config.toml
image_size = 48
horizontal_flip = true
translate = 0.12
arch = "unet"
weight_standardization = true
loss = "mse"
init = "kaiming_normal"
residual_init = "none"
max_precond_dim = 512
merge_dims = false
one_sided = true
adamw_lr_other_params = 0.0019
steps = 3600
weight_decay = 0.1
adamw_weight_decay_other_params = 0.05
Rows from block 11, named by matrix and row number. Rows with one number belong to one channel. Each number is 128 + 32 x the weight over the matrix's rms, rounded and kept within 0 to 255. All counts start at 0. Numbers have three digits each.
# convs0: first 3x3 conv (model.decb.1.1.convs.0.weight, 96x96x3x3, standardized in use), inputs 24-35, a 3x3 kernel for each
# convs1: second 3x3 conv (model.decb.1.1.convs.1.weight, 96x96x3x3, standardized in use, transposed), outputs 24-35, a 3x3 kernel for each
convs0.23:136138161099180124121142148160084094076144123102137182137130118119151143119148185173150133182130119140091113108126144104129157150123184175159136179129109169113105121136132160144142184103102142169155169118138142126093178101169157087145135133139179163191178106166117125135117152167099161185144109133078151140127248137182152120
convs1.23:151105129138122126136138143132128141116129148124118128090034144131125113187176120187129125151070067110084079121181114084159131122094056084148121158114076088075139161162134127107140148134166137144136165133162153180140208106056089038172086112167144104123141132108133140157130128155132142088121154170130161129198024146062164192
convs0.24:146064089082103178164173153155143129161136114046132106131061088166153132113105151133144101120111133143126070199128151108094081115143107107146114138119171159115108118068077086049092100124167119153149148142164149158089150081174104217147140102106136077109133145139063107132169159164108137176152147065129179067091085095134168084
convs1.24:148162122156162137145145126144176165142130139133141148111132145109089119089131116189151165114141131106146144136040101141157148133089117143181151115134121233161166120117155145156159116151134158111162153108154096105110123080170150124175099142132170188139140135112114148128142128083124128103156115096106100122076165121152059134
convs0.25:112134127138079140133089157084155213119187123185045076170109146154159172082128064129132093082151151132161155128080076115123095113093123172145087085075166101153195117124128124103090120137141144172146108094107117092099125121094089116174124177151080089126119104104102064129147162120134105190139198107103181128164109067108089160
convs1.25:148157120127148113135128127157155129131116145136131161174092093105113077145137147149125125120112141102177103104130078113131102094097095030117194183212126126096156133137133158150118135119106136125157157139104158138170118186170237082133147115119181177173159180104153157119153121113114119176156176134079135139156148119119118075
convs0.26:145105174085138140121090147176171134166141107153107072182126129133176172154132137125155117147159121105116082161197229151134150167167117122125131133135113126115134131119134115076137183085119188159120155121142129129127132153124097093164209100115141122100107119139217105082106159123092109108146141126110141134151122115096149132
convs1.26:121106129122145081126150151118125137119113132129130145130129054087182120155116067154157181161164054141108144167164052206233147124110125073154096125178191108102193098140102136140145099094142116119165159122137120164102171207064078075137137145134133108120119107120128149124146133126151085141165154098175150150074135188105143102
convs0.27:121089111125139108106050155134151113113131135139146153122140101176177148151121162095048101164162102105133086126129107117099078125165155165099151086095156162104142079157104112068185140138113061116094070113177109119172000114190124089135131135148133108129147162184150141149173143128099053096133141105125148122113131130141142087
convs1.27:140120138136116118128113138143150168155142151150146130102080104067167108138121128137176126173062086113120128137128113157228126150118171184157117180050158087139180106129150121162157105150161090146116102129150154123120133111106111156150089181188128103102128120149152156160129131131134126113142137113076086094074131137125125064
convs0.28:118042111132141098130168117089150104139108115067098205178090189193205077154127113172121132088126137197089099183122152124174060111160135122086145120116132170123137042157103112138097108082170054096113149159125100138129091110159174157089085062137150136147085145148110117110179133134052151190076130206118037166104082107116085131
convs1.28:137133142154163155135138111129116153155128140135136130150117110143123132095200126064161129098103115119075117112199104164156177098120130194165126068252165174214175129101120114117144106138137177163118117180145132138134179128142094206104076117148123160158105118097147159106162089143181177162198131130129160178123164093131152146
convs0.29:165126120123164139092145137113142163115108152121088088130142117134150136139117118133100160163092120152103068181153171141146143125104110162138126135142136129115107070135181109117117086063080150125152155183160137137159106114187121090102137098111146131216104115128125140099142133134115120169121114136135117113169168133103213191
convs1.29:127136093121130114111126122121111108130115136156134118115121182115112142154068126126147103098147138182149145142155081133203178159107126128061091233157080188081130118107129141097144102060111120142139105064164148106075171123130086091146054129154127123114086092120085113127143094146111149146157158143143104166140155081143175125
convs0.30:145160142151138136128182125149109156080082123093115144166148136102111168115112105140076078137107163114146174134171155142152128099149162115155161167151148169135159065094156083116192122145135134126124119102115129167137135084155096102158095165182128040111075093200111164207133136151125146143151124115120144136149162119124111119
convs1.30:118122107148150177151138106146142128140146111144122106182159150149171116136128100120155142123178104109061116197174123114223103178156073149101083136141120163164148144106115121149147093116116107101128103193125131056138041106122138148134142101132074075134074092150100085101113232192171149141132167128117150059174058098060105115
convs0.31:108119128112113133156154136126145146137145115141096101195110058116176108117040171083055165154106087078213115118129137137092148090137185090082103102096118113160211156056114097107061114150162139122181145085102154126110084134107106089081117153120133180129164066102084139074149164130165112116136118100193115126131092152132134096
convs1.31:110130129162134129105102140164155138148155156116107127154203198106061129188130133131112150130197057085188105133117136095198186115154103062172142126160143162115165132130131152137130161139146173089176159122142138121131106062081069149174107158085165167141121149154105126147143138169126160120135106123094104067124036115111124112
convs0.32:138061118181095122088129109193161110092066157087195190120151079108052165120077176149074128114129148139132112139166089122113114096204140110127143108193163186051123126128115056137113098111129099049068160138145135071083064071088116247151133136096076078083102089133099126109127143086141172126150158123160129129137132132122101118
convs1.32:123158129152164121110128155125136143172157158143129126126123121186135113117082142091112177113123080091182147178133078118155145185167136137195154120111146146220132151101103145120157138143122121137151143099147151111110130029154134138154134179123123116104142135133118128175118207138151098171178070150176141107098080132112093129
convs0.33:128166157109148153061130132114158083133078157129148174116121101075104179178175181139103192169160115114135079087103115142112107115078163117088121138106161075059104123190102106089174118133166101167216143111126124167097155133152174053067131134108114149171145125069216116088186149122155162105158130100127088069178145108110042153
convs1.33:141143146128171126122132135119130133132133150143144130122158132105075150186118078129166127121112114110127084137105122198143133098116195091114120085179172111195120153151110160122159130064100098126101099093139105088081186178079154154150127029150158143089130129088103082090171051097154161140110169128152161144166099102106130125
convs0.34:119097145157094101122135162146101080156151098095107153142122139119119100131132159185137107113136165074108153137113123137118146131084144148167112125146130145128106140054029126133057066149140119113171110144138146113116121079079120157108124116171110132104149161118170143178145139129118154115134134098107132181111123131173139107
convs1.34:138127086135140139135137120127140129149135138140136131133144146124109121072165137135138138143082136130119116152140115201163145127158125117155141083102082101105150128111125151110148133140125068085154124097133071119147148064178214131164127128103099129107150126118120136143147215137123169135183161166157116097094175109137088159
convs0.35:141095154125058117091120128163135114199113116084140172115139099150105118038147105107098117113144104152143103050115070117125130123149114119096148139158091141118081108148129148112185114118151094058151129158091155159083111128143206211086202091101133110123130192089221131063196106133144189072125096028133145091132106159185114064
convs1.35:123139128150151119127162146141150144148150160136129147167181146141063075134096117145098188139101099147114159123075094182116146112117116053112114125192095094118102167149086165126079116123139079108150166120111113101054136095085183108100128154098165120070156119098132136118133135181143061141152149136155147071078163128138110150
convs0.36:120116137175107079048129156126102137113154134129143087135116153148084095130155057145121151097134090111147118111147150055130090163028107115088134121106194042161059107125093104174154073059126151115125156144161120073125164124055135091188105120090153099084112130179075093168061110104124170085195176182093173126105129106152093145
convs1.36:119136134149120129118148109131119129149134122132141139093051133178151150122095114092187075131072109104067096172195130121110162108117122161146066161153120164141162127118164142100132132145119105169132114074116116144151071245094072156108166132175093123125131113135155136121123076116132127180165140176125050090113125085098124123
convs0.37:139176165137153118163088155080125114153134102127158058109087254222147125127121149127109111086119155116139129095203121092072211140126079132072118083113175131134119123160112151164130099192131104184133085231166155143129108194051091175043148123119189114117082244128105089145154169164119147069186110172112092142135138185150090143
convs1.37:103153140130165099116107114149131142155121156140131157139149032115098088092090119182179198098108195105130131159148109187147170169129139144154106145189129144197060120107131149110120126119123106112128121119147118101093146085203198144130134088174085111128109108091093112112069079125132107132164128128145161108120142110131177119
convs0.38:127174155113075140150214056137116156155087101115109174115222111113157152172110165073155103151108093148039124114146184185129051096177008076114065094201104111111125125099102127105171098083116136176143146083176193192000160140153128057198160127099079173174142081210195071124111118184157110163096152100197125075124139105120189078
convs1.38:147130120136153096110150126146142148157148138132137160156116128140109066161079085153177139153145079142159168127107147169183131155090114109149103148120113161133214136116129154171136110129142136116122115153174147043100121163185120098149148128191134134085144111100078139089113146141133103161168143091140138124084136121173173089
convs0.39:147101148144148114162169122168123134168096051118051067129082102128098119099088146151101139144120142170090121118072126113096128109123139134128118102128116125104116163125127118087168098147109133184156150160122096141084151138141163099110112092149154170167133156149112061131156131157132131148156149151149104117165165136147101160
convs1.39:125141139153133130148128112129132133136111116132151125111162221163111086154139163103156130134106067096098109142088170167189122124090119061103133141171110137136105096133146161123128141107125153158110118158146170128137157088127095177093104106109146186154139116113116104117162120164118150128135110126131140162097142084083245137
convs0.40:125109097116139139120147135181125140093096100098107134188087138145140158127126150138117126104117109193153124165114145145103115121134133087110105119073115138118131167106096056103132144144125164117105134104127135114116128109141142097088156145109144108130149155134179180141165117093126087133168106154165130139129136121125082127
convs1.40:137121103157136145134121118124135148131148153132133142160186115119084091137116132167141149114160131134110154145132086155113119184116079037128070084126135105104155096112104142153149145130125118153152134140084064145146111118100145143138078135095113145131150147103130148108118129097129137112193170190117181137149078077114157037
convs0.41:147149137118102119119128127139114132123131075135150090168107159124119150135151106121106085161136103152174126154108130144104085172157117120149118150140150133142170137114124108112053135139097114166128076126142098125101073160135147160063151171156120131144164103093127174102148136126129129104124095105096117104132128140103124163
convs1.41:123129101126136115132137116134121140127137132129124135148105148149141107145147117174135133188106131168167146119077051194129168097138172139079133133113142051151167105098106114103118103115130110082122186162129170147164153061144088091208138140177135094092131116117147134111185125104127138131163132139108146145092145133148123127
convs0.42:131113103154140122154183149086130111123194180075096164105151151137129124158143118126115176107132130098079099100090089146141125123098096151133151104126109107113102139162123107135141057098119102120132177095112181156136123161126131112163069103156131132144082142126094115141126115112124120138114143166119112130119119119181151121
convs1.42:131150122136149107117157143130122129138131136151142140202185140129073078150168169115191129111166107145164118119170192178172137135252144157108087145109071115166140118126121129112117133101113109043134108113138068108134103129153093126169141102135131131144121114122116109136113134167159176180169155155154098170180183148128133162
convs0.43:154165139173144125151179163137115119115143139113121178184157198210182218161138142107120112143108149120095111197162134132172129160166243133158101152160153126120106131116142091134083101149172125155136122120116102132117145137123162186111078147153127123155189125153078108091106135119131114096099119139109124130122115149115139111
convs1.43:129122111157141107157137107102110145136143159131131156048104155168078194156156097176124120122120157128164033137154235208160085103133079227144143125141053136166141084101119123102143119115141150157145104145176171136182123110134102174179110147114116131092084090087154138119134089112147122148150143077124053137155109117112131149
convs0.44:131098189148118124200139155167096094157099074116155122120142147125153145106143125138102087150130116119123154106125084147102139161122142155135134168149114131077124091076087169099146138145136125131146115104125138149167163125111152144159132158150073086079098124111153186188148129135122122134139144161138143133083132140124114120
convs1.44:138124103104138130105119099153133142139134148116117117123067150156152162141114187158181113134099153134125112137121119144152170142128152092143123177116130115133096137098121163136144117118127060114141114088133114122149098051102157168170099128117095074097150136100140135125164141164151166185171144134123113107109148159178140175
convs0.45:084155111162182083097104107161162101020136144134203110135120125096099123158189054149136065150072151091109210158125028118107149140046174033229133093151100128065212106094136147102086146095116088134115184145105131069219103092079186142183092123164130160101132137125135078164133114104116146176067142130125101173179197093136131118
convs1.45:128134111110144159133122128131115129160136152153132128133152133136113098082165105076159069103153148131106160111163122138163125150139103156114152161058169145127105124122111131135146138169126111083043172090122111052127091201043123178160091144159093139146116149130109137097193161175099125131143093164122166124183131133067133104
convs0.46:108144135144130051109187170131101069129124187123099108143069071120149245111137114173109151135055114126187145156108139108115085114155201128139142149137127088097165133127123119133112067151141117184164123102016134197197140191195089100085066208204164142184101160095149191171139129149073192173092113186132125143150120156140088097
convs1.46:156151137143121139137160116152129163124123162150144137109142138120102105120148091125092158106091168099144059133110142154121132116125134150108104152149147096080126135119180115121153139137130083065103113136152067098154151072170099192191097106131077107114136133099147085088132218169120132143144143137151145153150205074080103152
convs0.47:128115069136155119142125141163154150140140111139095093116109102108107096111102122128134151130093106133112124149145136086132105056069092120100112116084097108079097116113135101098126093056098136138124155149112123116142128113137126087106112105120168150169136120163142086112125117140120142171126142184118088120109120121137131118
convs1.47:123154137102101139166131116129117123095046072126114118180032180150191141151172125146185083161097116133086100116233131115101060136146111099134112178174045167102143136143142168137155127137089165170073150125108178117126183209104152110102053136099182146132141104114184154158085057120088110119073159110112103117138115127055203142
convs0.48:113117163201225172084153141149154146133128165111084101168175142115174129151190194107100117112122102131189162135113144151219145139150151150179181150161068199172122133087136150126162038163113082094141181165111091178135125164152201166135127204138087168121162101098076167106100108152113203150113127074124112180161156125185172157
convs1.48:127125114142143167139141110140129134112104140124125123143137102059058043085125123125140170096140144101073123090170093199185156130159134094182131180104073068142164133138138133102107128140135187093137133175185099112131161078188101084167142051164121115111110106141113073100196148127091112080149112099165170118103162109083178159
convs0.49:099159132137084158105144100179087057198144060108153147129088153135088128170148100111149144104146134156118166151175132140114172108072193072125175128117161134130132127109128120159159076098153096171152122078173088111179072160161128116175107114178110112158131047084120088114100091108186128117101168125143140061103152171139110173
convs1.49:121136134133123145108130132115122136124143122119125140113054125111096108117128097074126097071120124106133083110114152123092131168124100199109105143088146043097123110115163134136144126140128126135137122103181144130144101186146194114087106180140147147141154140148169123152127130085070106109083119164125139136070078056181141082
convs0.50:091128132101134155099131133141085109149085091130120111135132085140112102119124110152111156123108130164170135158170128069105136101159149114126125138095095124113166099103108106105158112125167129141102111173157100122111146068049130117127161084180157065138104143132153118116084105145126135137122154116070181158160186125127170122
convs1.50:126127100119129123101132113127105103132144123130139120156126117111116131131092132174177125137139135132124149084088128120152071126099143134093121113205129135121155121100105158133129130147122134151101143151121147096082109187104111164096086138151103120125146118109146131104119118164115110133148157123089109116182071097157138141
convs0.51:141145102141155096136143109169164089125092088083113168073173096148142111103115134121135152161152105131127135151104123110203113187087183145150148127158115143150125076134174103162118206165151134102145115127159131172117148087117119120063098078132151121154176108169179139140104102117122142128105065127109000159082141116153157104
convs1.51:125115160135136171157131143144149138159144125148135105125082126127150142151139111098105164109205091089102111183174105153167214171188177122156127090119177130195154142152140155139174172118117140172115143106123143127136112082103176064166126213131158133146131088151147146125163151121160121131108127094113156106167048150080119111
convs0.52:137101085127134108139073152116087141123110187177066112152124143082131186150034099106174080170178126123082189097081126143132121133150215094207119129160195114105156132117111133122094149128133148154140111138143164121211115134195104099126134164174159134138057129152141064149115124137108121144163071097146130165158182097117218143
convs1.52:112114144120115153160129130126132110117135108135133121125117090108072106122150101109145083159115124146170133101045130184087175096142087119113138158067094097125137130102162130146120118142148132121131145082124137129094114135115137127175124159167116155134123154153116139134106147143111144161159067120144138122180114134069105206
convs0.53:130062094162139108093148146103155159097084182082098191130154116080115145096099161126111136152122120165128121179100094160205103111110180126131134146096115166076093094120118126107092057115115180047157247176092075123161204081145204164108081104119098118166125112130119113140145050112105143070090125116114141141179153123192187091
convs1.53:141144106130138178154142113111139136138108118119141134131181099220129037117164144167186117179113170146120145062106086127152073132131114082188164112163183108145121114157139130098137134140094123121119115134168160168163166134198180069147136157110122129133103129152133124106124121112128164094121120146143120157153138156098159151
convs0.54:078118121128119143171132142119097180155180144140198110085116146123031120131111143134126140098092145143068106146132150096115147126119184129135051144121117113070078162151145120170084161175123082142082110135105109042164131122050113163071133093167149219078115154138113132145079146122077072196050133151172087157131161162103180181
convs1.54:123145106128138122118136170122102129125109120121093121097135126041106084149100199095134138114072125089097158081162129175140175077154078162121181167103115140101151118087131160123135126118116095168104153093133084104150030122094189163198075093110127137110137151138140116114085126127141112137128116156103129109020101135143199087
convs0.55:081110108166172122103153135164146140140153160134123137170146150130120080164103094150144137131148145110135177138124110124182120129145182068148163129150075126100146144130125117118090087130150068090142107132126104122149124109121066125124210059145118132095140086134184064140137170049096141124091177115087224107107146144071130124
convs1.55:133136145138154138121148136108119130111133118107124115139089115176082111114074113071116140101116119117098075149146156133117083166143078143143127166197199173149166123101149144149137113140126136176115186065104142153153101197098163151131160135138116118133148142140147141108109079116141068144119095107134193109129074090173109092
convs0.56:138150145113135164113095113160100104173089047121114119111130214104126069142130114131157100125147155114136091159141112139118147123059129082110151136125145163144090129116073145117169140152173156133111062149157144099159124122064134135146153140134127135077157108150185133132142104091129140089125141103131146079089132142090176236
convs1.56:142123143128131115139186150131123125165172136124135140123147145138148126163150145110171053079121102132121114082133140113148100203104122181118136074084145126162163132095162122116155152131148138136115151138144154125165088172162126081127100143199124113140129117122152140143092060088160124162133146079144108126125153153112093124
convs0.57:158121122131124117098117137168130119105133140056071121111135120075136124137156185129130124032115094084081112189140105140152125073158171118171140102115137098084108114130146085063140089137110110136105212160130147140068123139170141141120113150137123116136108148121131104113149144168088163131070156128074100130143122135171179137
convs1.57:116137097121133123126126110122137156140132143125150131158149106114123155160131159181141123158141163163144156081119065171107193141112079072128113072148149122165146109127122132108090094124125124108158112070087137125089132143146103050160101111138139135131122117143106126123169124159136144172143122167134117133129150143148163156
convs0.58:116103114040165140098114161150124129144085125133156121152139153189073110121145092131080157156152093118108142140130097066167202144127139134091124205127121135148083166121101082095118102131099153143104086173130124101198138134095141133131109106159137140123128091124126098128123126144170100158087111124113132099073179142177137202
convs1.58:130103107108153136127113136121133117125131154135137139077138105132121113190044134151147124127132132140092140179124047111121160170140083198187103128114146107140109122120115120115140147117154099169129136152127155138111134112114053124221101126106135133130120154149123135121080084123177133099109189149133134094150096163138100130
convs0.59:133132151102131132162138117164148127134128161139160120179146098124132116190147146099094141100135120135072114134076195252136088132138161068149130141164116134083104076076114100063144146123115077106165122157166149146119076117141140123190118149157131142146191117165094123148131150126146148158108145161098128151128154112149139094
convs1.59:119114148137114130117138126105103107113109111118135121093063106060134127091071150129135176082159068118102119100116177131154110093104140232139160194122116120104170122098126102135118099144165121118150138090108139114134123079135094080248122198204106122118107111137111132114095099082092101108164088128156098184041118135104118119
convs0.60:200126112126171098136118082123125142131184158133120162128054110150147103159123153090131102104057121140125129126159155093144129134160146132204104143102147093148136114102144145150138156142134110089127113109120164125075123110158135179147128116135041115181112079144134062184087159073142092137090163133185106139170161121141153157
convs1.60:140130111141134128122139109139131128127114132145142122112131128100051087114122120129173101107171087117122123173124113137176123074079142129147144146107130113126078129142152099117147096133131131128115113140172111084106055150110075128160096025092101116127108112130137146118110152163081117103139100138109153162143132081114115163
convs0.61:183080169149155119152089118119094092170139132166146087200182142103136147221145179132154131131095096080116147149124151204166140086146140141159138106085104157096156154100136147135101098135088144102128117114039106093181114113130114111106150123163124139160077091095125143151079105125075129053114088148111129125120121096061138103
convs1.61:131153110125132107126141128130126127088108113127143129139083115081117092151088152142174116109129057112161151194183140191162172151167118140156164085193129131049097134145147114096130132137135137134158139116168206105153064219063171030155045120214103120112141153162123104113180086051132153055162142141126127114134147125105120084
convs0.62:153133104170129117180109154181196092174140094107111135158152105158136133104094113100117152128188142133119138126054105169138134145123190105080188092184143134158133150135109132115108093100127110105157128132132158187171103114134119169136142216127148156112150131150137115136107145137144164081188103121062032142087063173143181220
convs1.62:132164125149141134130145139132113149134132148145122130066134126107062125127099133109214125152112093119153239070067093106074075123142155153072115068132109093165177097093144133138169133140137155149125133098085119114140127142177144176157101174155150144127154135161116133147145058075135114154140136139152155148080219124115142116
convs0.63:114154180125069096144131126121093115190142122170110083122107142139135143132184104159131124127083117131126040058181077131182129135096133164115147115100169115120153080143100115126121153081168110155194122129094107182113089121167112106089187152115109099167091121106153080075146120162099164032130135111186250140077138151117059149
convs1.63:126154119148109140115147121125096123117097127108118120095092106097114121106086098167171128120097124123077113104116077126078112108117088103097149167171179098162133118113168131152145135163136110106098144130155154114081139137097193130191156175168129132075172139117147124145167144159143120131131092169087170147120160145149093118
convs0.64:111097148117152143113069095141120127159148154182093128138098137108113139154142136153118145169071134112175140169095071102195136134101177131110141167085112101138072114079071116154117130118129186101094149209121097093162138127090113177095147106122120155122125115125090107103140093080113106134081133104099100121080108096163154155
convs1.64:151110100125152119148122116119144140104124127111133130128086148132147113102124092125161163085134126130111122161149132080129165121111086095197111122139172121058111141127130095110122158117116116156095137107153116091146193203116119080084067149137137144118129149128111098100109130123080105081148141089112213134137125153161067165
convs0.65:109102106133116128128119094128180181153123109108083046173186124137111128134141084168135147150100099128090128094078202183134109119108098140152122123128135116079094186102111093073123081113147109148170183135138129189125193128141154066101068080094193178153160101144115124141172110084131121128135140130078096124097176198147117186
convs1.65:099108134144123130131143122137146133121115121127129130149178166175146076137082188163137137164103061156125102157113162149093063148161140046105111158140022144085173127113130125166109147099103165122119089106134116125100061140134026154129168102084134151114150120105123061069136125116135142137212140066131114119097167108121130147
convs0.66:136098054147134108181162134147097122089128132152121152119115094144137105107138087140128147128124151107153136169139106113133087148176102139144129092149128077130122150121131138091161108158135130135123104113128166164135115137166111120124112168122117139193155114152105179124134111073181142146185092169081101129088118101103135109
convs1.66:113122083121147122117116105117113135133127142136139122182231195117065140093088147111127164149152145111149115124141138103099105093107126111144143119056098112173104127111155105108152116112124127095128160111132054068123175034170092154133129043025094118184142131157110095140086102138183103124149130110154125101110122165096145150
convs0.67:158138152111132106125149127100097139100056135158093072173088130109106147115104109122097137143154107177155131158144141147147123111127103126110134153141092130112121078110138090095138175087137159147134141177134103136119139080133147146115157108144122086169165136124164122125125175125103106182120146142159144108123155102099163115
convs1.67:101122089134115098086105112131126124123143135134146129112143109149122128153080110218165097119152138176125163138080097091146077152107149045172086070144155094120145106119093118127122112122136131136136110141170130057138157109069095159160095155136130121098157146141119140118130095193093138149128148161095119102135094078150223101
convs0.68:158127118116154117165140175150195132146128076113090099156172164135122128156117118150143124145154155116070146143162116142130123107115159115055084127149160122109153178120104121102076088109164137193159101135148156085105164119139087090143143107185148137101147115108160123175135144147169092195120165122117122123120156171103196091
convs1.68:099106121142146110129141098127129130126115116098109112160085134109103149117072130119137169118111138118088104126137101153114062083143116089085069090132102120113094109122116122152127127094108153165129139100084089151088129247106073103119127121068110150135154114091123095101113087105150067110176150137178139129091172171135098147
convs0.69:100105122103110152147125143103169124131083137108107160107095136148140073105135100149165199154130178170125175178121133154130086124089153153160136090143138108132151139118111116115151126153148121116150161133121129107143055180142100151088107113113056130130153154145144110151125120164143152139111135137102156100163126129112129130
convs1.69:117149098129142117135132102122121103128112117116140120073157129195130164135106139089112130084151107075132123140088097133112128117152131154086122156172173116106058141081114122092131104122133093175144105095114125093125130125168087108105142090174092126128129119147138113131095143127070098090136116098132092110143170133056078085
convs0.70:105118141117143101126091165061077126139124154179181117115116172116129144128167144204143115089096119103096118081162141127170141124174153145143096179138095108044113200097128154109103141091131124163070129115092099154122102163139133109134120107114132151104106101188102140126096132153070128135076168171167139072179160097162141053
convs1.70:144137129132124124147160175149122110115128132120140148116145135182130118151111223168148137173111175083105069127060105088084109161106162148164153127197075163071085162150136170152115194132172128190190105086145144086172125214095218121098182116137143147138175158157188150194112118110054180098082112098077126097148175149089130148
convs0.71:172183150119184088120101149115138109108092155099089150078133129142135202136172136117105117177205089083138125124094110164133110097170123052080136130112192104115194084172094080032160134109096141172139128147127097136090100132165113122050106128164103090097156111048100080097115142204130194174121092130033034170157113210143104136
convs1.71:120129137146145140151118140127115136119147129136132132151100128108122149120096125120078089083179066119086154103191135169125126096119184166108136124070090137207173130155150104122143120141150164121142120092060127105105164158110205127086088110171137165151147134141107126146090155112127179193080059110175147103110152110106114097
convs0.72:178125148145172173128060197140149138116122127151100077172114131155091140170082072128144078075136140150146086153242067140130224135083095102153131117151175155190123114100170172163096119041111161102116100154175120142183125091092111166145107113103126087115111163118149148146051129144106166192164150127117119162124139120065191174
convs1.72:104160121138139124135105115132146151142139160142139157100125081090054137151101099095170146099137173177130166213089093130189108142100096154056123161151123142174070120116151110086163132115139071125118118118102147099078216069131074106136098144209135123088046078106123135120228181160142097145122169156124081095130161141141153118
convs0.73:114159206102130162088126157131113098108146120154153153137121142105100149105108126125145114127167168188169201132138198072103125166125181154158149116143181155145147176102141136136154144138162124151144102150126142104084145160158110177128121106122134091094144205128129128116119118158184135103169131142111127088134087148117181141
convs1.73:118115110140159152135137141125113103145126135164135118144108179145159158089116138139101114111145083159119170094140212143154142084143134109116113094109160152094111146117142123120165120114115171129137134131180109106154080104054150108170107115091137115114142121139154112118099129100093101115080160114092127098119174105148086172
convs0.74:157145112156112122061151134162091043138155175061114113142107078151210084135162141163144123075145141132068095104188110108084124136134129141125124141131181173066096162184095114153155105094104156118134122165165078085125168137124102176133092072101217111100123189161083075114166138114141101169159108144058112128098099159136146138
convs1.74:101131098125162112104103120105129136089084128122115143135092115169132176168150120113123141109091148123079138136116110156171122150163084137068097128049116173117068124135155153111152102064080117093114164082168131120120174173124188111169146088200141156133130111124103107124107074098097149106150111114152151131177142143135105173
convs0.75:117133147191101077109121160110152168134132088108127105179161095171124124123087098113096139101143116101143102129086135103163085096131105147108102126157178119162157081203148189121084127140167132141135107074102216052122166131164138161122146151129116056170166172109159157051113111182189132204121143082114110106128104177113153066
convs1.75:118152116127156111122095096131127124154134121113118146143197147120096156197122175162141129156059105121145128063101108120115105099127166125158110143172105141103168101113090150131109117134114150101094101136100174140140058129157178137154170139105162159112144143094104127107113108132114116083138165133161106131154119049120192108
convs0.76:181179128179140135066105125095104165086124076143111124134146196115136113118131073120124125164125150116139116160148118130123144109098070144131119187081153139166138116116083130132131151106136139153110178118155153137120116133118163103163138107113113105149124131145085107123143148131151135162115145179113131079179114132225140171
convs1.76:136151153153126142152152122134127133156143115145119133137166137134164080091117104084121075105120081154159169149177101109087106161167115178157091045108142109134091162144125145119142147117151119129148102124106138122122110160101121162119162161176130128116100122111139130150119131138088189175141135164106121108167108117125137117
convs0.77:117162122127143127119163120112097152141113163067133131137166145099067147149140085174142121153107148063169078145127119149145160039146076186115077180144206132150142129176109167112194115129178147057145143148157141126100111077108173126145132193099117091139112157107097148100116114166163081183118087122093106124137146140185138186
convs1.77:122134125119119129121122159166139133150133139140132147049120140146057107114092116144159139058174139109123068088138196162120132106123137132143126187108145211099135093099143149125122146120122116113107127097157161101120162121164187165128142113056124130108118068072120082128128152138100112122151106115049106167111177178141129103
convs0.78:090135184090196108128140131106122134134109152119096152165120126109128079092102116100097099069149109060182123104157076095206070121107137201082159146083152078143150157083208084150160124185106105197091141160127084135095203122123202180085051192072151074140152151126086213028148184092050131108083179109108120122097111102136137117
convs1.78:105163120130139155119120133116112139140118131126134135084035088181168074166137120152152181110105111167099179154060085114182091114111061101096102103204100114166161137116131134146129104096111114080167106080065100140107222098204216088175136217119130111132107079097139127072177087119109133085131150131079131096149143100086115100
convs0.79:107155159113141150124108069095138064112129117149172130115113155098097136109090163073168142128134133164081134141129066090105167086098187076146066153197134154143116096121160131128109149069160195110065073116111121127131059111100161182136138140113089104086116130097175127159102152172118097095148148059159136103118113106070071158
convs1.79:136117089136131103123112112097099109124129137140136125146165125086134158158095144118106100093068124158115129138153132134126159089146151191144100063068092134169099152119093124101146135140147103117148182085103137146165096053167087111118173139136115098104137146116158183171103136195131095114133130109114121056177184137164095084
convs0.80:131129141124145193134118149134199139103152184127118137095141104080120128171094190070099154074062141144187094154194211089114167102066124066154102186152166134124133140155132114163165166170142116147095136106102172145138108195131094097159136132092155195125108052182119108133171077130131117138142083109169160152136129044143136136
convs1.80:107133135112142126096132141126131135109122138132139130104096133098143171089113144113149156107157140091126134115174150134192180152080110166107123173173120143118170133111105138122146115120109134146111140150131137058147131125112089178129236105157138116089111097127142098111113093148157154114136138161110124141135104111137135117
convs0.81:132135168147127150103116120128120132139122089131133107118122154087117102142133130157140144136170108122134118137178167125151176090150133171126120151119126136107098162139164156138153071084139168163119135143130132141123173121164110143110115137153122144137142166143148124141122104128111165130112142145163164108190146129132146137
convs1.81:138132147109148151105111132130135113123119129148136137137132188161151127144117187106131126153104106147126092129134090148154144086045110105126088187164128140129097119147156182158132149118116098174162150108159107131079070163111184118125132141168135095120117115116126106141120103116137119217071127091080139086128143112035084108
convs0.82:128133120133149183143103100110182132152133147096116118134128158145158124167141107095098123079114114089126115103124137105112146122149169188121094176133113149126149140094132155180090141094060118111138109199169129125144115104119121163162136121141106080137116127136110085118149128170129155136141129122115143152097142151137162100
convs1.82:130139132143145129126106165128122119113111115128131138132095140170151057189104159137101129086205144113111102171144139108146176090101125146177139169122118198075080158122142110078136115119141084107133110047109153052120094131156082070129167142101098098126142095104128123140102091146115129117123129092158061137068166123141093118
convs0.83:147176153122145099095131106090125216182093113106111156093118135083160166142121189130057135129114207129127135162085178164082151173071082191169096107080104127194169081128167087176075116194076169132116153126194111152087090079149083232143160137107082052129085113130081107165099073210111183179090101211141104166159127089132071084
convs1.83:117123104137135114102100124123131113145137158137142131039096148153073136111118138150169137085154136093188126097133103139182084080185069144177093118173184161131119137105120139117151082120142146089130095086162107121181089124199112000169084157197124109134093115145119118175109149128115088096134122144159126134190110209162170154